A small waveform autoencoder, trained from scratch: waveform 16khz input, 78125 training examples.
Rows from block 0 of the decoder of a small waveform autoencoder, named by matrix and row number. Each number is 50 + 12 x the weight over its row's rms, rounded and kept within 0 to 99. All counts start at 0.
Before each channel's rows are labels from the 100 clips, of 14848, where the channel reaches its highest value: "top examples" is what is common among them. Only what is clearly more common there than usual is listed. The data: simulated modem signals in the audio band. In brackets: how many of the 100.
# conv: width-7 conv (decoder.mid.0.conv.weight, 128x128x7, each kernel summed), inputs 0-127

top examples: strong noise (56); OFDM (29)
conv.8:54 32 49 52 51 60 56 35 71 30 69 43 54 40 56 44 51 42 52 38 58 51 53 42 56 52 70 83 36 63 59 27 49 45 35 47 34 35 55 56 67 58 57 65 54 54 50 57 53 46 48 50 35 38 59 38 58 56 33 52 44 53 28 35 50 54 25 44 49 37 61 55 57 25 46 64 42 45 56 45 71 34 50 56 47 61 61 60 36 44 32 57 30 35 56 38 55 48 42 51 42 57 50 32 52 68 49 55 33 64 21 67 30 23 62 46 52 41 59 67 31 39 50 38 63 65 33 61

top examples: burst (99); 800 baud (54); OFDM (53)
conv.25:41 46 58 41 42 61 54 87 54 73 47 54 28 40 74 55 59 77 45 38 61 53 34 64 27 77 71 64 54 52 42 56 44 40 59 45 40 36 40 50 46 51 57 54 59 66 75 43 50 49 48 46 46 37 37 39 38 38 65 63 57 28 46 42 36 58 30 17 46 63 37 46 32 53 50 52 55 51 63 46 43 53 40 48 42 61 45 45 61 68 35 59 53 40 65 75 59 61 43 41 36 51 68 32 51 46 45 45 67 45 56 64 44 59 57 54 38 55 51 52 53 28 65 52 47 60 52 45

top examples: burst (60); frequency hopping (37)
conv.77:62 63 51 40 58 40 42 58 41 55 43 61 34 76 41 41 42 51 51 60 50 52 41 36 33 48 37 34 52 56 72 48 40 36 56 62 15 51 54 43 45 22 40 60 25 58 51 59 30 61 39 52 42 32 42 37 39 54 57 69 59 58 41 43 44 50 55 48 44 17 49 24 38 65 37 40 38 43 59 44 35 35 39 54 62 50 67 50 47 69 69 37 65 55 41 47 64 51 48 68 59 51 47 76 67 49 39 58 39 49 53 51 57 31 62 60 48 56 65 35 41 60 37 31 56 57 60 44

top examples: frequency hopping (31)
conv.14:44 49 40 42 39 51 70 74 60 48 40 32 62 66 52 44 58 36 52 62 32 36 38 40 49 77 54 49 59 50 57 53 53 35 52 51 73 54 49 56 47 63 61 58 49 44 53 67 40 43 47 55 50 51 55 39 54 53 58 57 38 64 46 49 64 55 49 70 50 50 51 30 33 70 42 69 26 62 40 45 19 37 46 50 42 21 65 44 54 56 65 28 63 58 53 38 47 49 37 58 61 55 72 57 61 53 64 44 36 48 53 52 46 47 58 55 67 44 51 55 28 67 76 53 65 90 43 47

top examples: carrier: 2.5 to 3.5 kHz (86); burst (70); on-off keying (26)
conv.123:62 45 44 33 56 57 27 48 56 61 46 59 40 40 46 54 35 46 35 62 46 67 41 34 42 53 55 43 44 44 60 50 42 67 50 49 45 59 59 84 57 28 53 69 47 29 36 42 55 64 41 58 38 44 58 38 49 38 82 58 43 29 56 43 41 36 58 25 42 48 24 47 81 53 35 52 43 43 54 43 47 20 36 46 50 45 31 68 74 64 70 37 51 41 28 66 55 41 38 68 49 50 38 58 57 58 52 56 36 48 38 63 56 54 49 59 51 55 53 56 34 67 46 51 55 38 48 52

top examples: carrier: 3.5 to 4.5 kHz (83); burst (82)
conv.22:52 57 42 39 49 49 43 65 72 41 63 34 49 49 53 36 37 56 53 62 60 59 39 55 56 59 70 22 65 51 51 64 59 43 45 61 76 54 52 49 51 54 64 32 52 60 61 49 42 27 48 48 28 53 56 63 59 72 45 58 55 50 50 56 60 57 31 71 52 27 54 71 60 41 45 44 55 76 45 69 45 35 42 47 47 56 78 42 37 38 40 57 49 25 48 64 53 49 52 50 65 51 67 30 58 54 35 48 56 51 43 68 42 15 63 45 45 36 54 54 62 69 41 33 54 44 38 34

top examples: carrier: 2.5 to 3.5 kHz (89); burst (65); fading (63); on-off keying (28)
conv.30:53 57 47 48 47 50 79 49 79 51 64 31 55 58 70 14 32 51 58 68 44 48 36 43 38 51 65 24 54 42 74 56 56 44 56 56 65 46 51 73 54 51 49 49 56 54 34 37 43 73 50 39 37 55 49 49 53 58 47 52 44 53 54 44 60 47 36 54 46 51 60 51 45 63 66 45 61 40 68 45 29 69 47 68 40 38 51 35 69 42 42 67 52 39 55 33 53 49 48 31 49 56 30 63 60 29 25 53 44 51 39 63 51 74 53 55 57 59 55 44 54 51 38 39 55 82 48 42

top examples: burst (74); carrier: 1.5 to 2.5 kHz (73)
conv.125:47 48 54 69 55 57 51 43 57 79 45 50 45 63 43 48 54 59 54 54 32 45 32 50 40 34 29 54 67 31 58 57 41 46 68 41 50 37 54 45 41 52 35 36 53 59 50 51 45 58 47 41 67 44 38 35 29 49 67 67 57 51 47 58 36 32 55 44 30 51 39 31 45 54 41 39 54 38 49 49 34 59 55 52 51 16 73 51 73 54 71 59 62 53 58 41 48 60 55 36 41 65 52 89 62 26 49 49 56 47 73 45 59 63 51 55 66 70 49 38 60 55 46 29 44 75 49 59

top examples: carrier: 2.5 to 3.5 kHz (65); fading (60)
conv.108:47 51 60 57 50 47 52 61 54 42 59 35 48 73 40 33 29 32 50 40 52 33 28 53 56 57 42 28 69 37 63 58 57 46 60 39 50 50 34 64 38 60 39 55 39 48 30 42 35 63 51 44 52 64 47 20 61 73 33 43 55 64 16 45 43 52 54 47 38 27 56 38 33 45 43 52 58 36 37 33 46 60 57 63 29 53 76 26 37 42 67 42 66 47 48 33 53 45 50 46 56 53 37 65 42 61 41 53 45 43 54 63 51 67 64 39 59 39 57 50 27 61 62 37 51 55 56 55

top examples: carrier: 3.5 to 4.5 kHz (89); burst (76); fading (65)
conv.116:43 32 35 44 56 62 59 72 70 59 38 66 41 57 45 42 62 53 33 74 33 42 29 44 58 64 59 31 54 40 49 54 47 31 58 52 70 45 45 57 54 54 63 45 59 36 51 61 51 58 38 35 58 51 54 28 54 60 78 66 44 45 66 46 43 39 18 53 67 61 45 28 33 49 38 66 39 51 58 72 36 37 35 51 36 75 50 43 73 45 52 44 53 57 47 63 45 54 42 58 63 60 42 31 36 54 52 51 65 50 41 67 57 21 57 50 42 34 47 40 49 51 63 59 46 52 49 58

top examples: frequency hopping (40)
conv.31:44 50 25 46 52 46 50 61 64 50 33 50 49 62 46 43 55 47 53 60 61 65 51 44 55 56 78 40 63 54 63 51 60 15 42 43 40 46 56 32 63 55 75 27 46 58 66 33 48 44 44 32 57 62 45 57 53 73 51 52 41 54 62 56 38 43 60 84 47 30 48 49 33 60 52 47 44 53 60 53 36 53 40 65 44 66 27 35 48 27 28 45 37 55 50 47 58 56 42 60 57 47 58 80 38 44 68 61 38 40 36 39 50 60 36 54 45 38 37 32 50 72 70 36 54 55 54 40

top examples: strong noise (81)
conv.64:37 40 64 42 64 53 57 24 56 56 33 49 29 53 48 50 51 70 58 37 63 58 60 69 51 58 60 96 26 46 44 47 52 55 47 41 35 44 53 55 52 42 52 48 53 49 58 43 56 23 45 41 42 56 48 58 65 56 61 54 66 59 68 61 46 42 45 64 49 16 28 51 68 29 56 35 53 32 27 68 42 37 56 56 59 72 73 56 43 35 29 47 56 50 48 44 46 40 70 46 56 53 48 41 29 38 48 46 36 46 38 53 56 50 41 41 51 68 56 35 38 37 42 48 50 42 45 53

top examples: OFDM (25)
conv.2:46 75 48 60 53 51 49 33 40 56 43 57 43 50 45 61 44 59 52 53 49 68 63 63 68 64 46 43 64 52 55 56 45 48 30 42 52 51 55 25 38 29 62 34 36 55 67 47 47 28 49 37 53 58 58 50 42 55 70 51 58 37 73 62 47 35 74 65 35 34 58 61 73 44 47 23 50 39 41 69 43 46 38 19 51 41 47 40 52 35 47 66 66 39 44 53 44 65 43 47 66 57 50 74 49 51 45 53 58 55 71 52 58 53 43 52 43 37 56 30 63 67 20 38 34 36 41 40

top examples: frequency hopping (27)
conv.46:43 50 35 56 49 43 57 50 49 51 29 56 42 34 40 51 39 41 73 57 61 62 44 53 61 51 65 44 63 44 65 66 42 51 42 46 54 53 41 61 82 49 69 20 53 28 50 55 53 42 39 36 65 41 62 38 71 40 47 30 50 52 35 34 55 53 50 43 35 46 70 56 38 51 67 55 60 34 36 64 58 42 34 41 30 56 32 37 42 40 49 51 57 54 42 43 48 46 38 78 51 55 29 46 32 59 78 56 53 46 47 53 53 49 63 68 37 42 43 30 36 74 31 63 46 56 42 65

top examples: fading (64); burst (61); strong noise (57); carrier: 1.5 to 2.5 kHz (54)
conv.122:59 44 63 51 66 42 51 36 58 52 52 59 53 62 42 63 50 70 49 67 49 43 20 75 54 48 44 74 38 24 45 62 34 43 57 45 33 32 52 57 52 65 51 48 43 54 50 42 40 12 50 34 70 41 52 59 43 54 64 55 57 51 84 54 40 40 36 57 59 34 44 50 46 51 53 42 67 41 40 48 36 75 46 52 40 69 12 56 54 41 53 49 52 57 62 45 50 49 45 39 47 55 32 52 66 39 51 52 60 55 64 36 55 22 42 56 54 46 48 63 53 61 48 37 43 72 49 55

top examples: carrier: 1.5 to 2.5 kHz (65); 800 baud (49); frequency hopping (26)
conv.40:48 52 52 55 59 60 45 70 36 52 59 59 62 37 52 57 53 63 45 34 66 30 42 48 48 54 56 48 71 44 44 42 44 40 22 37 21 45 39 44 44 41 62 41 42 54 48 37 58 53 54 37 50 33 50 37 47 33 57 33 59 34 65 57 27 33 56 41 35 67 56 52 80 63 62 53 57 51 67 51 44 67 46 49 42 43 29 32 22 63 62 63 46 62 67 69 57 60 39 34 58 43 70 62 49 28 49 55 47 63 43 67 57 47 48 63 43 36 62 21 43 49 50 45 53 57 50 70

top examples: carrier: 4.5 to 5.5 kHz (63)
conv.29:48 38 31 58 66 52 54 52 56 37 53 68 47 58 51 28 57 48 60 56 42 41 61 56 53 70 44 70 46 39 37 42 50 31 54 32 40 63 42 44 41 47 51 44 45 62 31 32 63 67 43 31 56 53 50 22 42 71 66 41 30 51 40 53 43 37 44 46 60 46 60 38 51 43 46 50 54 51 50 38 23 51 52 47 41 63 60 31 64 27 51 31 44 70 48 54 48 55 44 36 39 55 81 55 31 53 44 48 28 47 44 81 61 54 38 33 52 31 55 56 55 46 78 35 55 33 56 45

top examples: burst (63); OFDM (29)
conv.118:56 24 57 51 47 55 47 72 64 53 42 57 52 62 47 59 43 24 21 52 48 58 22 55 57 56 40 35 45 40 63 58 45 53 38 55 41 42 47 62 40 56 54 70 45 55 61 36 47 59 43 30 52 50 63 05 48 45 72 68 53 42 62 42 29 54 44 45 51 47 40 47 46 30 28 56 41 37 48 40 41 61 39 58 34 49 74 43 53 50 54 48 66 59 60 62 57 58 33 24 39 52 37 47 47 39 62 52 56 54 58 55 53 59 46 49 48 26 58 54 28 50 78 69 45 40 54 58

top examples: carrier: 2.5 to 3.5 kHz (84); burst (74); fading (63)
conv.71:52 58 59 36 49 55 61 31 40 65 60 53 53 54 47 60 34 67 41 61 62 55 53 51 56 31 63 53 68 50 56 44 63 62 46 51 61 43 18 45 31 53 54 50 45 46 47 42 35 76 36 44 54 53 58 32 76 58 74 35 49 46 46 63 68 30 67 48 53 36 51 40 74 43 46 41 48 25 40 38 47 39 50 57 26 33 45 40 60 40 56 50 55 34 55 23 52 46 55 48 73 39 39 52 60 54 34 50 39 48 53 50 50 79 41 64 56 48 54 48 32 65 56 35 55 83 47 42

top examples: OFDM (43)
conv.73:48 61 59 46 50 43 46 46 44 56 60 52 39 49 46 54 31 58 69 46 52 60 53 55 43 69 12 07 83 54 70 44 52 59 76 63 59 52 42 56 48 59 52 46 73 53 58 43 46 39 35 52 57 40 60 40 50 47 51 58 52 46 26 60 53 60 53 30 51 53 45 55 47 31 48 36 80 47 26 37 46 49 52 43 43 63 27 44 44 41 58 39 65 58 49 25 64 59 35 36 51 56 39 55 56 62 38 52 59 49 58 31 48 55 54 51 50 62 58 45 56 71 31 30 60 47 52 49

top examples: OFDM (27)
conv.13:36 52 38 28 49 56 53 58 37 54 47 46 44 42 31 75 54 79 45 45 51 43 48 35 57 54 67 81 47 42 33 61 56 44 43 40 66 47 38 60 66 49 60 62 45 42 39 70 56 41 49 73 50 40 44 38 47 46 54 41 51 64 24 50 56 57 28 48 46 37 58 34 47 78 46 49 37 68 46 60 63 20 44 43 49 58 57 44 55 57 54 47 48 55 53 64 43 58 48 65 18 58 64 39 61 76 69 53 55 55 66 59 51 50 56 54 55 55 57 57 26 54 75 54 42 70 48 55

top examples: burst (99); OFDM (69); 800 baud (41)
conv.84:45 68 55 41 67 54 45 82 48 44 37 41 56 49 40 48 43 33 35 33 60 45 66 45 60 70 50 56 41 54 47 51 59 52 54 47 73 45 50 46 37 47 50 67 56 38 63 51 43 35 50 75 52 60 64 57 53 42 56 44 58 73 42 58 59 63 53 65 48 63 54 49 84 54 36 37 46 72 33 56 53 21 45 46 68 52 27 49 40 56 71 25 64 54 43 36 44 45 46 68 63 41 62 63 72 64 61 58 45 46 55 38 51 39 46 69 74 50 49 62 32 61 56 51 63 68 48 46

top examples: carrier: 4.5 to 5.5 kHz (67); on-off keying (29)
conv.5:43 30 50 38 48 53 33 67 77 58 64 50 48 67 60 68 50 54 60 33 50 32 46 50 39 70 42 54 48 43 60 41 69 38 69 54 27 45 60 49 54 58 55 67 65 73 65 42 39 69 46 54 46 48 44 66 57 64 45 66 57 62 30 69 25 36 44 54 57 39 36 39 34 49 51 57 33 54 51 25 30 76 41 77 67 56 60 39 48 45 46 42 40 72 60 48 59 44 48 54 53 49 69 44 47 39 48 56 58 58 51 45 49 50 53 41 43 38 68 46 43 35 61 34 60 31 55 65

top examples: OFDM (29)
conv.18:70 64 45 52 54 60 47 45 63 54 49 51 50 61 43 79 30 52 58 56 49 48 32 48 56 54 54 16 63 47 70 46 43 48 45 54 53 29 56 66 52 47 70 37 55 49 66 48 45 47 43 40 50 43 72 41 60 66 72 61 64 42 31 48 35 39 51 42 38 53 68 38 43 52 32 64 54 36 48 56 49 37 39 60 40 46 59 59 37 43 56 50 77 57 53 61 51 51 47 53 44 60 52 66 70 46 65 52 52 55 66 40 39 14 64 59 49 47 69 43 41 65 36 25 63 68 33 74

top examples: carrier: 4.5 to 5.5 kHz (74); burst (62)
conv.121:53 51 55 45 74 31 41 72 38 57 54 59 50 68 50 50 52 39 55 45 47 41 62 62 49 54 29 56 47 24 43 51 35 33 52 36 32 43 41 41 60 38 45 60 36 64 70 40 54 50 42 60 72 39 36 61 24 39 42 42 43 33 57 62 50 45 50 41 41 72 50 47 48 63 54 40 76 67 80 39 51 78 41 45 57 36 25 45 47 48 61 57 46 52 65 54 60 66 35 54 40 47 64 62 78 52 60 55 45 54 61 56 64 60 33 66 60 41 52 64 72 42 54 50 43 57 56 42

top examples: burst (79)
conv.93:53 51 69 59 36 59 48 49 61 53 51 50 37 68 60 34 54 34 57 66 50 48 22 49 39 48 63 23 57 39 79 53 43 48 56 50 08 42 57 58 65 54 36 56 34 51 30 48 36 82 55 34 48 46 49 48 38 56 48 58 50 33 64 25 41 47 47 28 39 40 53 34 28 62 46 57 37 20 56 56 46 43 55 53 43 55 51 64 62 65 57 54 58 59 42 64 56 45 45 76 48 49 26 56 45 44 30 52 42 52 48 52 47 39 59 49 51 60 55 42 41 53 37 34 53 43 44 37

top examples: OFDM (30)
conv.109:55 45 52 71 56 45 44 64 26 59 59 58 40 50 55 41 60 65 49 49 37 32 59 51 66 57 49 28 50 22 30 53 23 59 17 39 39 60 47 46 45 27 64 38 49 35 56 48 61 60 44 40 59 47 43 49 41 29 52 30 56 37 54 37 49 31 49 31 37 57 53 59 63 62 55 35 55 74 65 67 56 54 39 39 56 40 59 49 36 64 59 54 60 57 47 69 60 52 42 50 69 38 70 51 47 39 46 32 49 55 45 78 50 52 37 54 32 41 73 44 54 36 45 63 45 40 57 61

top examples: burst (65); carrier: 2.5 to 3.5 kHz (53)
conv.126:48 52 68 64 34 47 44 50 46 53 50 34 48 54 49 47 75 47 51 57 46 47 39 69 50 45 42 75 60 57 53 58 37 60 50 50 50 74 42 46 46 63 48 62 30 39 35 46 47 34 35 63 64 47 60 51 37 56 64 43 31 44 41 39 68 28 65 23 53 36 56 54 64 58 26 36 38 43 45 45 38 56 38 55 39 29 21 48 64 51 57 38 63 40 50 40 68 58 43 49 65 44 50 57 57 68 47 52 36 44 57 57 48 41 41 58 32 23 47 68 16 68 53 35 53 59 52 30

top examples: OFDM (30)
conv.97:52 68 80 47 53 55 52 62 52 64 68 45 48 46 79 46 55 64 69 45 67 52 43 61 41 79 54 26 66 33 64 54 52 64 79 52 55 52 42 52 39 52 44 44 56 62 52 36 38 60 55 52 42 57 66 41 51 47 54 44 53 27 58 44 54 59 44 40 43 48 49 43 48 60 49 30 69 34 23 44 50 29 46 42 26 60 22 59 65 39 58 47 45 53 46 45 56 45 33 46 67 51 51 43 27 72 41 53 42 63 53 65 45 29 55 47 46 50 59 38 70 58 34 33 64 43 46 57

top examples: frequency hopping (51)
conv.10:41 44 50 55 50 56 60 54 71 52 51 35 43 41 46 28 63 39 38 57 46 47 53 49 48 55 38 66 29 65 57 47 49 48 65 51 68 49 44 52 49 57 46 72 60 37 67 69 41 49 47 56 48 53 49 21 64 48 71 60 25 66 50 54 55 54 21 45 55 46 41 45 35 43 33 45 35 56 42 74 50 30 49 47 45 53 73 36 65 46 49 46 61 26 60 33 52 52 65 48 82 61 30 37 53 61 51 48 49 48 31 60 54 38 60 65 72 44 43 63 34 41 38 72 58 75 47 48